From a checkpoint of a small image VAE.
Model: 64-pixel images, encoder arch resnet_bottleneck, encoder norm groupnorm, encoder depths [2, 2, 3, 2], encoder widths [192, 288, 432, 640], decoder norm groupnorm, decoder widths [48, 96, 192, 192].
Training: normuon at rate 0.0016, batches of 128.
Data: trained on rendered landscapes of hills, water and sky, 145000 training examples, 7.3 epochs.
Rows from block 8 of the encoder of a small image VAE, named by matrix and row number. Rows with one number belong to one channel. Each number is 128 + 24 x the weight over its row's rms, rounded and kept within 0 to 255. All counts start at 0. Numbers have three digits each. After the name is the row's rms in percent of the matrix's.
After each channel's rows are labels from the 100 images, of 14976, where the channel reaches its highest value: "strongest on" is what is common among them; "colour at peak" is the nearest of a few named colours to the mean colour under the peak. Only what is clearly more common there than usual is listed. The data: rendered landscapes of hills, water and sky.
# convs1: 3x3 conv (encoder.blocks.8.convs.1.weight, 160x160x3x3, each kernel summed), inputs 0-53
# convs2: expand pointwise conv (encoder.blocks.8.convs.2.weight, 640x160x1x1, transposed), outputs 0-63

convs1.88 089:130089127086100165129076157131120109176147116126100155144143114137109155140093118100140150113120131118133101069105115115138139151133194106143162139145090125121185
convs2.88 097:131168129153114067124174135124131164127147149152136117117113185112140155142133135195135132098125141143116194137092095128144132159098118143143123135114112090113171146116141090124131132132116172
strongest on: sun or moon in view; night
colour at peak: grey

convs1.2 094:124090121131123079132104130170107116105094139163147121127147127115115136101108157072135128145100092139160123132086077157123184120138118158101103101149147127154159
convs2.2 110:122120072112134085124085121126107120140133141129129111133120170105122134133123119159118123133113110119120137121168062122089127120133119160120112135131139103126166135114105127118118120121119106
strongest on: sun or moon in view
colour at peak: pink

convs1.19 091:166139136146185147106122142112189153136109183105127180107153136132097098141150079153107119090136106114099113066130118161122140147139127148146145107095169104126158
convs2.19 096:128176036125129114138140128144135123167121105133151123170132115124143140143139130073128125151123113125128132129110142121132135104119138145181127150134145111164139130142090126128127124131152153
strongest on: night; sun or moon in view
colour at peak: black

convs1.80 085:115076093140127100092099114140115127118099138160132132129152130138142100110099175156091133090129135108111147164121079139158103144141154155119136097160117115104154
convs2.80 098:152112200157123197155122154153137117136141140117122136144140149133142149146143155132151150130146159142149105141135122144144147139143153085148144118089100145162112162165117176165145147153145115
strongest on: sun or moon in view
colour at peak: pink; white

convs1.53 093:134121116148115091131166088129141153098165139126138133160114120132129064127113110089125163134116124093118128143097129152111117175137122110132091132151127118116143
convs2.53 104:124074163187165153130174134126140123171126119131129135127130100132149135139136122119130131154101136134139113125123152139132120134117132176138124148089135127199160100086138171124129130129127146
strongest on: sun or moon in view
colour at peak: white

convs1.33 121:145149111152127153151146166143129154088160184129095148132117114092108100110093133141097111123079118116081114161082098146145124120140154134131108082088139132076098
convs2.33 113:147173154162161134152129141156115127071107133172135146112170056181138107126145144145147141162126125140154184163228188161105146143107161173130188133131169151117119159106180155144153142150179120
strongest on: night; terraced slopes
colour at peak: black

convs1.105 090:106097113073140148152178147119113135143125059161153103104131134131147167108106129153126163158106072105097115105093085098117125162136148079173119122120083102118126
convs2.105 097:111134158100162026110125102121129146142130155142142095158089095087103127116109106216104103114132123101101126138125076097076108114129104138153071194089169123119147101108110125111111108108119134
strongest on: sun or moon in view; night
colour at peak: pink

convs1.106 105:159130140140137132127131166110108143055099149123111154082115177146134087139144094154155173127123131121170132137124139167092119137128167098138152118114108125125167
convs2.106 106:124139095118103096130115132119098097126116115112148101109143116129112129133124123110129136146117107124130113130160071119052120128103133117148137080174154095144113106132149089112122128127125160
strongest on: night
colour at peak: black

convs1.26 097:120101138121114131120104094121148146124101150119144150113116120120117075138111097090105123097143133104118105119117095146170134110142099193146113132139179156099132
convs2.26 091:130146153147126143130153140126141127098133140125137135129146128116146158135116127119132134124121118137133115120034128122115134103126125121160126121117127108105105102131142125125124133132120121
strongest on: sun or moon in view
colour at peak: pink

convs1.11 094:123120117143133113130105142114093098152112146116132121129080095148115106129122135099103140096151124143115175131122081142104158087157106169152090151148143145136135
convs2.11 084:141050073096135087144132144145165127135145140161136141134139147134155167153135132126144140148129133138136134133212151118172147136151135149139129125190120119134180121148107160142151145146129153
strongest on: sun or moon in view; sunset
colour at peak: grey

convs1.71 118:143131104107097146111075118110152054160111106113096095158141136146097098102116108101129089129128093134114121149105111161109119127158131170157145113176108142103181
convs2.71 090:136154127108128007135098135105129106180134141098150124136123113117123130148142131103133130123149111127117139125126111127106135138107132071119120125135118121170162168136129168132131137132125105
strongest on: overcast
colour at peak: green

convs1.39 109:173150151161146116106122113144143125066137154147120122110133139098106052123129173093123148113121167116114102157108120189134124186110136139140162109095157166133161
convs2.39 104:134146148154144072136100142128127172167136152096137125173156127100131152140135136142138143141099132146134131140110114128159132133123130126151157152149107160104116126174135146148126140140137211
strongest on: sun or moon in view; sunset
colour at peak: grey